config.toml
train_examples = 39062
n_mels = 64
encoder_activation = "gelu"
encoder_head_dim = 64
encoder_inner_norm = false
encoder_positions = "learned"
decoder_width = 192
decoder_layers = 2
optimizer = "muon"
adamw_lr_other_params = 0.0013
gradient_centralization = true
Rows from block 4 of the encoder of a small masked spectrogram model, named by matrix and row number. Rows with one number belong to one neuron. Each number is 200 + 40 x the weight over its row's rms, rounded and kept within 0 to 999. All counts start at 0.
After each neuron's rows are labels from the 100 clips, of 14976, where the neuron reaches its highest value: "strongest on" is what is common among them; "peak on" is the class under the peak. Only what is clearly more common there than usual is listed. The data: tunes sung on syllables by a formant synthesiser.
# fc1: MLP up (encoder.blocks.4.mlp.fc1.weight, 512x256), inputs 128-191
# fc2: MLP down (encoder.blocks.4.mlp.fc2.weight, 256x512, transposed), outputs 128-191

fc1.278,165,120,229,139,215,177,195,173,203,189,263,220,212,227,211,179,124,190,239,174,217,163,170,236,237,224,271,123,239,210,179,164,177,199,241,225,204,180,196,169,256,198,205,210,174,210,245,175,254,186,207,179,195,226,205,209,213,229,178,222,240,158,163,227
fc2.278,201,184,228,267,298,206,169,149,202,136,166,210,187,175,220,192,218,162,164,166,180,195,172,247,169,186,162,253,163,236,168,218,251,192,194,168,193,178,175,175,171,316,188,186,126,219,124,205,158,251,228,185,124,186,232,250,299,206,171,235,225,261,190,232
strongest on: deep voice; clipping; consonant: /d/
peak on: silence

fc1.14,273,159,251,190,248,210,190,178,256,130,185,163,221,265,166,193,236,169,247,215,267,214,257,150,231,181,210,273,234,181,216,232,162,225,186,193,152,208,207,286,239,151,170,216,208,137,159,312,208,223,180,278,186,183,166,202,234,197,134,233,218,288,152,275
fc2.14,205,214,164,201,188,221,190,247,244,176,205,195,240,172,229,185,173,264,202,188,269,263,175,199,216,212,230,171,169,236,251,173,153,228,166,235,238,158,164,190,195,158,240,277,83,251,208,187,207,191,174,263,215,154,226,210,207,137,183,244,207,204,184,271
strongest on: child-like voice; vowel: /i/; clipping
peak on: /i/

fc1.253,228,189,205,130,165,269,187,278,166,220,174,172,176,203,265,198,225,253,209,229,223,219,245,183,217,176,176,169,164,262,194,255,264,178,222,195,256,166,192,171,187,255,125,160,234,244,174,155,249,149,199,149,168,138,241,195,122,219,229,202,185,176,170,210
fc2.253,146,216,144,242,229,160,208,217,181,212,190,246,189,158,239,170,179,136,202,157,194,180,206,200,183,186,221,199,214,210,316,231,233,289,258,146,299,166,144,178,135,252,184,205,165,236,220,210,229,221,139,222,153,220,175,293,184,226,247,240,218,137,135,246
strongest on: child-like voice; the note C#; vowel: /æ/; thin (high-pass)
peak on: /æ/

fc1.7,212,179,208,179,176,226,291,180,179,192,229,216,173,159,154,190,227,174,220,236,161,264,227,225,302,179,185,216,242,258,250,184,225,171,235,185,220,154,180,83,176,186,199,153,242,203,138,285,232,196,234,160,270,210,248,150,174,192,220,200,127,194,164,190
fc2.7,159,230,158,197,276,176,287,297,166,225,213,169,250,118,226,225,229,204,187,162,197,213,226,153,193,182,167,154,199,234,198,135,170,160,205,188,207,202,197,161,147,143,229,210,288,160,196,156,224,234,202,213,158,229,208,132,212,212,219,204,226,183,116,271
strongest on: white noise
peak on: silence

fc1.134,214,214,162,220,145,167,211,244,240,232,177,250,249,253,166,197,175,245,277,168,243,183,209,201,133,170,298,240,249,261,194,190,227,234,202,64,223,165,144,261,257,309,178,244,221,157,341,235,229,213,256,241,164,247,230,170,219,162,219,257,251,199,191,215
fc2.134,125,190,181,233,184,180,207,219,226,186,219,216,216,214,161,160,206,265,241,214,225,249,181,121,218,201,205,159,227,247,262,200,196,275,212,184,249,158,142,153,161,158,203,305,121,231,243,197,238,250,197,253,243,170,192,212,218,208,243,249,204,241,177,237
strongest on: thin (high-pass); consonant: /b/
peak on: /b/

fc1.112,152,161,191,194,222,185,225,217,147,200,255,105,177,196,227,205,199,224,205,224,231,171,299,253,113,175,235,196,266,239,176,212,225,205,227,132,176,209,167,205,207,197,246,221,206,247,218,165,208,254,189,225,123,253,212,210,176,208,144,176,181,165,214,229
fc2.112,187,163,196,267,193,168,182,178,160,173,223,229,184,156,194,202,202,291,136,268,260,138,214,201,161,235,142,205,263,220,208,180,173,264,235,141,261,121,137,199,208,210,254,227,179,177,181,190,177,205,157,284,201,240,212,188,160,205,177,174,231,213,201,213
strongest on: consonant: /b/
peak on: /b/

fc1.96,266,242,175,223,214,164,150,192,190,236,235,180,231,272,169,216,143,202,244,196,230,301,205,128,175,185,200,216,156,192,205,147,164,292,286,117,258,218,185,244,258,190,232,203,216,142,192,243,205,195,183,231,249,175,235,145,196,261,134,204,250,198,191,216
fc2.96,163,221,250,190,256,209,186,276,114,211,206,194,255,236,159,179,164,198,225,208,174,257,237,190,215,242,163,143,165,164,185,236,260,239,177,247,199,252,205,212,195,232,219,166,207,170,217,146,204,161,155,224,218,189,181,129,105,205,148,278,190,162,275,150
strongest on: white noise; child-like voice; pink noise
peak on: /æ/

fc1.40,170,218,218,176,203,197,250,188,138,194,154,186,244,152,285,170,202,217,181,231,182,166,243,244,209,219,212,182,204,231,225,188,202,205,210,186,228,273,250,187,161,229,181,221,152,164,146,178,214,196,249,258,154,199,258,228,194,135,137,141,277,219,273,258
fc2.40,164,193,231,136,191,109,281,206,208,184,168,194,229,163,214,187,211,223,127,225,214,197,250,284,248,187,214,189,192,231,174,160,185,156,175,135,260,225,304,154,250,181,240,243,254,163,152,229,210,245,236,210,161,210,215,187,208,175,171,191,244,260,205,243
strongest on: clipping; child-like voice
peak on: /i/

fc1.246,105,223,220,276,171,158,181,225,138,131,216,218,195,213,259,239,212,214,171,155,185,177,204,229,278,196,200,194,179,200,165,153,230,269,179,239,267,220,203,109,179,178,192,234,148,244,106,194,174,179,132,219,236,128,160,195,278,198,203,217,118,223,202,199
fc2.246,178,237,251,209,195,222,193,157,234,251,143,255,258,180,209,146,166,174,227,198,170,188,216,218,101,122,165,239,162,251,139,175,241,164,236,222,226,127,257,226,186,250,186,211,114,199,269,203,243,202,241,234,227,188,167,125,218,253,175,215,225,168,216,236
strongest on: child-like voice; vowel: /i/
peak on: /i/

fc1.39,252,158,230,149,180,250,236,161,225,153,183,237,143,209,142,273,202,157,144,159,196,241,201,172,136,254,166,277,187,135,146,241,201,248,230,192,166,200,230,256,283,213,216,224,216,238,179,165,269,219,145,200,213,199,187,152,258,190,238,153,220,174,154,205
fc2.39,191,232,114,193,220,222,173,189,132,285,193,210,205,184,248,189,275,169,181,200,192,249,217,280,279,88,164,213,209,207,266,188,139,232,127,262,203,216,178,180,188,189,310,156,178,164,242,249,208,165,225,169,219,224,249,155,195,179,187,203,209,184,258,202
strongest on: consonant: /ʃ/; deep voice
peak on: /ʃ/

fc1.326,183,196,200,226,163,204,181,187,183,184,230,213,214,192,196,205,179,237,153,215,185,193,172,162,231,154,227,225,207,211,198,248,234,333,166,138,125,191,276,275,252,174,233,224,215,169,180,161,203,239,254,203,109,192,204,151,225,256,176,214,199,196,193,151
fc2.326,241,197,188,208,230,255,201,146,135,156,158,272,195,275,192,237,268,263,184,229,251,157,224,240,126,186,132,178,184,194,209,218,216,213,176,214,198,200,216,215,196,229,191,217,206,216,160,180,126,220,175,190,170,176,236,188,125,241,220,252,172,271,167,218
strongest on: vowel: /æ/; deep voice; white noise
peak on: /æ/

fc1.394,159,166,249,179,201,146,218,235,158,125,153,164,239,244,256,229,133,213,239,260,147,218,281,224,210,188,165,177,82,197,193,238,262,202,211,181,206,239,147,201,226,225,229,203,202,169,248,178,217,193,134,134,177,238,207,225,163,244,182,234,186,218,203,263
fc2.394,275,279,212,223,223,204,215,296,232,252,167,159,222,234,215,188,181,249,165,223,218,203,236,254,229,223,147,220,229,252,300,209,230,250,209,150,208,232,157,217,167,222,226,175,179,194,210,186,210,175,242,257,193,241,151,261,220,122,190,193,154,179,211,151
strongest on: the note B; thin (high-pass); deep voice; vowel: /ɑ/
peak on: /ɑ/; /o/

fc1.2,199,192,226,218,246,148,124,247,223,222,178,259,201,207,217,186,190,189,222,209,109,313,241,182,202,251,172,134,181,142,234,192,208,187,172,211,227,209,223,212,139,170,252,208,197,130,165,179,189,243,175,262,312,114,252,179,217,204,195,183,248,228,215,196
fc2.2,176,136,179,215,206,185,153,210,154,193,170,269,247,226,197,195,206,189,162,223,99,249,243,153,136,229,167,184,234,197,191,184,166,228,232,236,177,218,126,193,212,119,205,243,113,139,237,174,211,196,182,231,226,79,236,148,197,195,194,217,234,187,244,294
strongest on: white noise; vowel: /i/; pink noise
peak on: /i/

fc1.237,179,256,200,228,187,162,162,255,211,188,150,174,199,197,238,214,141,179,243,224,214,306,211,223,187,122,246,232,127,228,230,231,220,188,188,231,123,250,222,212,247,189,208,196,297,194,203,199,197,199,242,226,291,154,152,120,182,131,201,220,223,199,161,198
fc2.237,74,268,279,154,208,196,279,172,192,184,221,165,228,208,204,253,169,202,207,226,219,233,198,138,175,200,231,219,190,218,199,236,217,199,142,143,209,217,293,175,191,113,155,140,206,147,211,200,207,177,213,209,203,240,209,184,222,216,182,173,251,167,113,153
strongest on: white noise; vowel: /o/; pink noise
peak on: /o/

fc1.368,134,258,225,217,195,196,158,147,279,248,205,248,206,266,163,182,202,234,202,205,152,163,193,218,163,216,256,210,210,165,145,212,159,250,161,171,180,244,233,169,256,147,195,218,228,174,195,230,192,182,211,235,172,240,117,190,252,202,252,185,199,245,167,230
fc2.368,238,136,222,152,318,175,229,207,218,129,184,184,227,145,208,212,251,213,254,161,182,136,182,167,226,183,218,229,170,186,84,153,157,199,161,218,214,257,182,180,249,177,162,155,149,202,207,171,208,285,205,194,188,138,188,162,198,309,225,184,204,277,199,129
strongest on: clipping
peak on: silence

fc1.192,174,213,226,152,258,188,155,153,195,346,202,242,268,193,241,137,222,215,250,229,201,221,188,253,226,295,163,94,178,221,246,171,192,182,204,221,237,163,196,265,253,146,201,188,242,175,231,207,202,164,162,157,215,239,166,217,261,189,176,167,170,187,217,185
fc2.192,192,158,163,239,240,243,228,233,152,132,197,244,154,184,206,215,162,199,176,177,223,235,205,155,191,142,234,256,221,216,254,223,134,265,239,198,240,117,205,147,171,219,181,217,71,215,212,175,175,228,186,177,148,143,296,273,258,270,204,228,265,190,237,197
strongest on: consonant: none; low voice; first note: A
peak on: /u/

fc1.165,144,222,227,173,282,160,134,192,180,156,180,230,218,196,137,179,176,253,182,182,288,178,184,211,203,215,222,234,229,197,199,167,226,280,254,167,211,159,172,202,183,190,227,253,209,201,221,185,205,202,247,190,203,224,211,168,191,186,220,93,278,107,171,198
fc2.165,209,235,229,203,155,225,218,157,227,199,250,170,163,203,245,214,163,157,298,230,186,204,197,127,270,190,201,194,166,180,261,180,211,154,141,180,204,178,192,189,176,264,279,235,165,149,186,246,236,189,159,211,259,170,160,152,180,169,209,143,217,205,131,123
strongest on: consonant: /b/; muffled (low-pass)
peak on: /b/

fc1.285,209,216,229,214,171,239,173,174,223,187,193,241,157,135,194,208,173,234,230,177,220,163,178,142,102,159,209,190,166,274,173,198,193,233,162,169,110,197,204,124,231,228,157,245,212,238,137,164,200,225,187,146,237,148,255,183,236,171,164,182,197,269,182,153
fc2.285,164,162,195,223,266,172,167,226,186,175,151,235,188,204,204,148,171,208,198,209,273,254,221,170,204,175,151,161,128,220,207,199,241,193,209,172,236,160,120,152,175,223,200,244,150,277,193,211,215,181,189,223,208,254,179,204,224,208,136,271,217,289,148,213
strongest on: white noise; vowel: /i/; thin (high-pass)
peak on: silence; /i/

fc1.291,135,206,163,205,231,257,183,241,222,178,277,117,191,206,173,195,180,185,281,191,242,243,277,169,139,181,179,246,223,136,243,168,117,206,241,146,262,239,194,228,212,169,190,229,200,196,153,133,182,153,246,142,218,199,197,151,231,169,268,198,163,187,164,236
fc2.291,206,168,190,206,224,212,208,169,167,207,199,159,178,76,192,269,168,273,199,253,183,171,148,195,235,146,142,244,249,208,195,213,200,152,198,197,189,226,206,221,189,248,174,198,194,116,297,216,159,250,287,265,268,177,205,200,200,153,222,144,164,183,133,126
strongest on: reverberation; consonant: /d/; consonant: /t/
peak on: /t/; /d/

fc1.385,292,213,232,210,245,254,250,265,122,148,157,195,234,237,176,216,194,205,167,167,198,174,250,164,249,185,216,154,200,223,121,217,302,122,204,191,210,212,209,242,236,166,139,226,125,243,243,211,168,187,154,224,225,197,259,257,195,173,254,160,233,213,253,161
fc2.385,188,177,178,183,156,170,182,217,201,230,214,184,253,141,178,178,210,219,163,224,274,223,205,167,195,190,158,157,202,193,288,208,183,263,221,215,200,175,133,196,209,238,243,244,110,193,201,177,201,203,160,268,167,204,251,180,230,159,208,267,172,241,211,231
strongest on: vowel: /æ/; child-like voice; the note F; first note: F
peak on: /æ/

fc1.67,212,261,154,159,179,184,162,224,168,119,158,269,198,295,198,257,254,197,231,226,171,213,217,231,171,206,183,173,260,272,179,198,302,185,170,177,218,218,212,145,206,218,157,202,252,207,145,138,259,224,245,145,201,278,200,137,206,262,171,208,238,174,205,269
fc2.67,172,265,110,172,243,157,195,168,226,199,250,281,140,195,199,249,195,206,180,173,202,170,208,192,164,218,191,249,257,208,184,168,189,202,212,130,186,261,223,259,158,203,221,202,249,110,211,219,208,219,208,198,250,211,205,219,151,285,214,204,180,163,176,217
strongest on: vowel: /æ/; child-like voice
peak on: /æ/

fc1.360,174,260,155,160,157,265,146,195,149,252,214,238,295,205,178,179,216,186,242,256,125,111,123,243,182,192,228,184,215,172,183,196,201,210,217,151,175,281,171,257,304,161,154,179,244,136,202,175,170,207,207,243,184,243,205,230,184,152,146,266,186,162,242,184
fc2.360,172,157,226,226,233,138,195,189,188,219,200,186,206,194,295,138,175,243,224,185,246,230,232,184,173,186,181,219,200,249,215,204,145,220,253,199,235,183,170,201,153,163,270,202,195,243,151,153,181,214,223,210,192,193,182,141,204,192,218,221,213,226,207,186
strongest on: consonant: none; vowel: /u/
peak on: /u/

fc1.391,199,245,291,147,172,183,193,222,216,247,267,269,130,231,167,147,222,124,133,175,197,176,219,193,173,180,268,268,229,162,200,195,234,196,201,172,121,150,176,267,242,176,213,180,225,151,265,259,217,184,219,185,217,226,118,194,188,218,219,145,246,194,145,312
fc2.391,230,247,224,179,260,207,203,135,217,174,148,236,241,231,266,250,101,212,276,247,176,149,153,174,183,239,150,192,152,158,168,239,183,160,232,199,219,227,215,201,166,211,209,158,188,279,131,274,182,193,234,152,235,224,247,202,199,142,243,159,249,235,160,88
strongest on: consonant: /ʃ/; deep voice
peak on: /ʃ/

fc1.422,189,267,196,255,254,272,250,282,219,206,194,155,268,198,212,172,185,202,286,187,204,214,226,146,246,118,158,217,139,248,193,197,232,134,259,190,176,165,176,246,201,139,206,152,147,253,260,158,154,151,177,210,228,247,220,165,162,162,243,215,147,203,167,218
fc2.422,124,214,269,214,256,162,253,199,196,177,137,226,122,270,224,225,147,230,222,206,145,149,232,169,261,143,221,156,154,241,186,202,292,155,295,203,208,188,180,223,148,206,264,203,213,208,234,157,184,210,238,214,256,143,262,135,202,210,184,201,149,249,128,189
strongest on: thin (high-pass)
peak on: silence

fc1.352,178,195,205,148,159,190,153,230,245,235,277,216,241,152,250,230,224,131,196,165,245,221,244,209,127,207,139,220,233,203,90,219,199,208,163,156,248,212,142,228,249,178,309,169,193,182,174,184,227,185,170,240,204,235,146,225,122,241,135,211,202,269,255,218
fc2.352,161,208,206,174,179,134,127,201,244,161,169,176,155,187,213,136,263,276,187,178,237,136,163,158,225,180,123,230,217,252,201,178,166,166,191,181,306,194,162,143,213,189,276,189,97,188,160,192,209,194,158,288,189,184,169,145,193,288,150,248,203,189,224,196
strongest on: consonant: /b/; vowel: /u/
peak on: /b/

fc1.195,293,213,196,167,175,195,176,200,168,207,259,222,148,150,231,232,175,138,220,256,223,188,175,221,161,200,205,196,233,176,191,214,247,216,204,253,154,232,254,180,139,176,151,112,178,217,162,172,157,195,236,165,266,271,163,271,206,213,165,225,226,212,185,129
fc2.195,163,213,200,153,177,271,241,136,284,196,220,195,212,225,184,214,213,259,201,213,213,182,211,216,242,226,160,273,186,213,201,159,192,244,193,195,105,205,212,157,232,222,221,220,202,166,202,202,166,234,176,221,244,142,240,195,238,238,217,218,138,136,239,228
strongest on: consonant: /ʃ/
peak on: silence

fc1.508,273,230,127,165,195,172,172,175,182,246,189,90,181,239,283,243,197,189,240,165,209,139,235,229,202,157,189,151,180,229,155,253,188,222,194,226,179,200,232,217,224,274,178,167,171,198,244,156,153,110,226,199,250,247,179,192,233,234,196,179,140,200,219,118
fc2.508,194,156,260,238,207,215,195,221,225,122,307,183,229,145,156,196,178,292,244,248,212,199,163,166,142,220,205,229,216,176,246,177,151,223,207,136,193,217,175,215,213,169,171,195,181,232,125,201,182,266,189,131,167,151,220,204,240,137,187,233,206,214,168,260
strongest on: reverberation; consonant: /ʃ/; vowel: /u/
peak on: /u/

fc1.302,191,247,219,156,216,224,227,221,233,193,243,236,254,174,223,181,249,216,171,239,254,262,211,246,181,209,228,189,167,153,222,179,255,199,217,206,237,159,172,224,208,258,144,161,182,249,171,223,190,177,247,196,232,177,239,201,216,242,186,162,173,188,208,215
fc2.302,188,235,216,204,170,156,160,194,199,152,221,207,206,212,231,264,232,119,266,150,235,220,240,241,195,207,253,244,201,173,204,189,183,109,240,176,217,145,246,167,191,186,223,135,207,160,284,214,242,222,188,210,158,237,227,304,230,153,165,258,189,203,212,176
strongest on: consonant: /ʃ/; vowel: /o/
peak on: /ʃ/

fc1.319,220,194,160,182,209,197,126,185,176,162,139,239,248,199,257,182,214,226,180,139,234,213,178,244,163,136,250,171,212,209,249,227,171,243,201,229,213,215,186,324,271,153,252,227,225,227,216,164,184,223,180,204,199,225,199,176,174,261,147,223,220,219,170,185
fc2.319,217,179,234,244,175,224,227,186,188,291,190,213,213,252,208,203,158,200,158,252,200,223,278,216,249,126,154,161,243,131,250,210,169,255,187,118,258,235,190,171,204,192,203,203,236,192,212,212,219,212,208,178,210,178,248,231,156,231,163,211,207,219,202,214
strongest on: vowel: /æ/; deep voice; white noise
peak on: /æ/

fc1.222,102,219,210,223,165,131,246,199,173,188,174,181,128,157,125,227,193,197,196,181,196,242,207,148,149,183,185,234,170,229,254,207,234,215,206,177,154,179,234,136,211,217,205,250,234,166,260,204,262,208,225,233,225,203,185,181,83,130,236,187,255,253,196,214
fc2.222,148,194,214,222,153,142,156,219,183,170,196,211,228,156,166,166,216,204,179,209,242,244,203,175,226,182,161,182,207,252,302,208,201,188,207,186,208,178,152,185,201,191,242,269,129,228,190,178,207,198,164,229,179,178,223,226,233,213,217,230,196,232,181,261
strongest on: white noise; vowel: /i/; thin (high-pass)
peak on: /i/

fc1.458,165,180,203,246,149,229,172,212,260,285,236,292,237,242,250,169,232,200,218,146,201,181,161,294,124,216,153,124,171,246,157,196,246,209,208,170,168,211,155,137,219,164,222,227,181,213,122,259,151,131,160,217,180,189,203,247,179,173,240,232,206,188,229,222
fc2.458,119,228,195,181,229,236,203,216,185,196,245,171,221,282,194,154,219,210,196,189,255,182,190,247,207,198,217,222,154,181,167,245,215,187,149,199,204,179,164,203,131,156,254,249,159,336,182,185,250,172,116,142,222,115,172,219,198,217,218,258,214,161,201,155
strongest on: reverberation; consonant: /t/; child-like voice
peak on: /t/

fc1.454,204,205,169,157,252,117,226,200,174,168,249,234,216,204,155,253,270,169,201,152,162,119,140,208,205,179,191,154,168,157,185,186,246,179,199,211,201,219,214,117,215,251,195,150,164,211,131,275,281,219,129,151,174,187,220,244,210,191,171,245,204,196,204,257
fc2.454,236,251,184,187,197,167,175,256,251,162,191,222,144,252,186,176,234,188,243,245,145,174,208,242,142,211,170,265,169,254,140,269,264,158,223,208,217,181,227,279,206,230,210,187,219,209,172,190,190,225,175,177,216,224,109,214,188,186,164,275,200,161,212,192
strongest on: child-like voice; vowel: /i/; consonant: /d/; first note: G
peak on: silence

fc1.414,222,282,277,105,249,170,188,233,187,136,215,244,270,240,187,136,195,174,224,245,179,224,226,172,195,162,234,181,127,147,188,272,190,216,234,167,163,233,193,250,215,190,200,191,182,139,167,186,181,151,149,200,215,237,199,188,207,245,236,258,223,267,154,221
fc2.414,234,167,207,156,175,175,159,192,212,195,194,218,224,147,231,149,179,206,245,168,258,294,215,182,170,194,179,158,192,263,301,178,149,243,231,148,203,177,175,226,235,242,251,282,152,251,215,179,214,238,202,254,180,164,231,192,199,148,211,264,198,260,219,157
strongest on: thin (high-pass); clipping; white noise
peak on: silence

fc1.218,176,185,185,201,162,292,211,184,204,183,187,138,206,122,227,165,206,273,205,276,145,229,242,239,241,191,219,220,271,231,220,214,157,250,232,163,266,228,179,292,262,227,241,225,198,186,209,136,226,275,197,187,222,202,180,116,182,190,226,270,171,169,210,214
fc2.218,152,161,164,273,189,172,218,234,233,213,266,113,221,199,194,187,190,169,284,218,149,225,220,242,188,248,241,179,181,200,173,207,157,236,204,191,232,235,217,149,216,210,156,236,174,209,182,256,129,241,209,277,238,179,240,215,240,124,230,278,225,188,201,212
strongest on: vowel: /æ/; low voice
peak on: /æ/

fc1.118,200,235,198,101,246,192,163,228,193,196,244,259,130,178,188,273,148,187,250,198,189,208,192,177,145,155,246,194,207,183,223,231,193,164,231,177,203,198,229,188,190,219,190,186,273,187,257,199,237,158,147,292,225,223,220,113,198,199,151,217,218,200,152,196
fc2.118,179,207,221,211,199,123,189,329,224,199,172,156,203,231,247,223,163,203,245,225,223,190,171,109,221,215,222,144,186,232,206,233,173,163,185,227,183,175,149,209,137,191,233,228,223,202,220,176,225,173,135,192,194,143,147,195,244,259,138,233,190,235,195,216
strongest on: the note B; vowel: /u/; consonant: /ʃ/; vowel: /o/
peak on: /u/; /o/

fc1.206,233,178,192,209,166,259,196,277,91,126,287,146,218,196,167,249,189,217,290,252,178,222,226,207,171,176,166,224,242,188,188,235,187,226,187,205,202,205,197,216,150,145,196,209,258,178,303,241,181,242,212,283,172,214,250,169,175,174,290,171,162,198,186,172
fc2.206,206,199,195,182,165,285,127,205,164,226,250,245,220,171,236,242,236,223,281,199,197,271,183,145,126,171,148,268,156,219,254,159,198,157,195,300,153,247,188,204,176,204,137,222,322,167,246,214,198,155,174,230,233,184,203,158,135,233,222,145,138,206,244,196
strongest on: consonant: /b/
peak on: /b/

fc1.455,154,173,179,202,287,238,225,211,233,205,122,164,247,186,173,234,190,182,236,173,260,213,193,184,248,170,220,220,169,262,173,204,203,196,265,136,256,131,241,203,216,202,241,233,181,272,164,156,158,201,142,241,235,193,193,224,292,172,231,221,209,153,170,319
fc2.455,165,141,123,268,188,199,113,214,211,188,188,203,205,170,132,249,259,232,230,201,176,238,223,155,208,183,259,179,233,260,222,251,243,226,255,186,257,196,117,155,222,222,267,212,163,260,222,155,184,243,180,243,247,241,240,177,182,199,193,229,202,218,177,203
strongest on: thin (high-pass); pink noise; white noise
peak on: silence

fc1.507,190,271,187,133,159,225,157,203,183,194,196,277,198,197,196,194,182,196,182,209,208,172,139,228,187,222,231,175,190,172,198,255,217,194,244,249,171,183,188,246,181,244,283,190,249,168,258,139,118,218,130,190,165,249,121,190,194,180,167,241,193,222,273,161
fc2.507,195,181,140,246,280,204,215,290,168,161,192,157,144,220,215,202,217,203,285,288,198,185,248,221,202,146,221,255,230,242,212,166,246,203,154,110,250,172,155,210,194,169,243,208,182,150,254,217,153,271,206,197,107,223,124,176,237,154,199,233,142,206,212,224
strongest on: vowel: /æ/
peak on: /æ/

fc1.491,257,251,246,179,182,192,218,260,272,199,193,181,236,176,236,186,206,209,229,198,204,251,250,176,145,217,219,231,238,174,214,199,201,199,200,276,172,221,198,185,176,269,140,123,107,163,251,207,202,160,239,189,185,217,175,286,193,247,145,169,237,229,150,190
fc2.491,208,213,290,186,158,203,201,228,194,213,201,124,201,229,175,164,265,234,185,245,208,149,224,238,187,225,254,231,251,169,202,164,145,279,186,161,167,207,235,181,210,163,198,248,224,199,205,184,151,195,231,231,242,168,212,206,243,204,280,215,131,174,251,199
strongest on: consonant: /ʃ/; vowel: /u/
peak on: /ʃ/

fc1.317,271,162,187,186,166,295,170,207,252,228,195,126,201,181,181,177,132,223,213,154,160,196,275,176,241,205,254,176,217,201,184,184,159,242,218,192,188,215,164,241,172,236,184,224,157,276,300,199,148,157,206,171,176,203,139,229,197,196,233,245,153,194,180,222
fc2.317,168,143,218,199,215,182,227,237,208,211,158,187,185,180,160,200,198,196,224,244,234,207,254,136,206,156,242,211,222,258,284,199,194,267,244,190,259,198,208,234,147,197,210,281,101,195,190,228,255,205,141,247,195,229,250,202,225,198,202,283,185,239,184,234
strongest on: child-like voice; the note A; vowel: /i/; consonant: /m/
peak on: /m/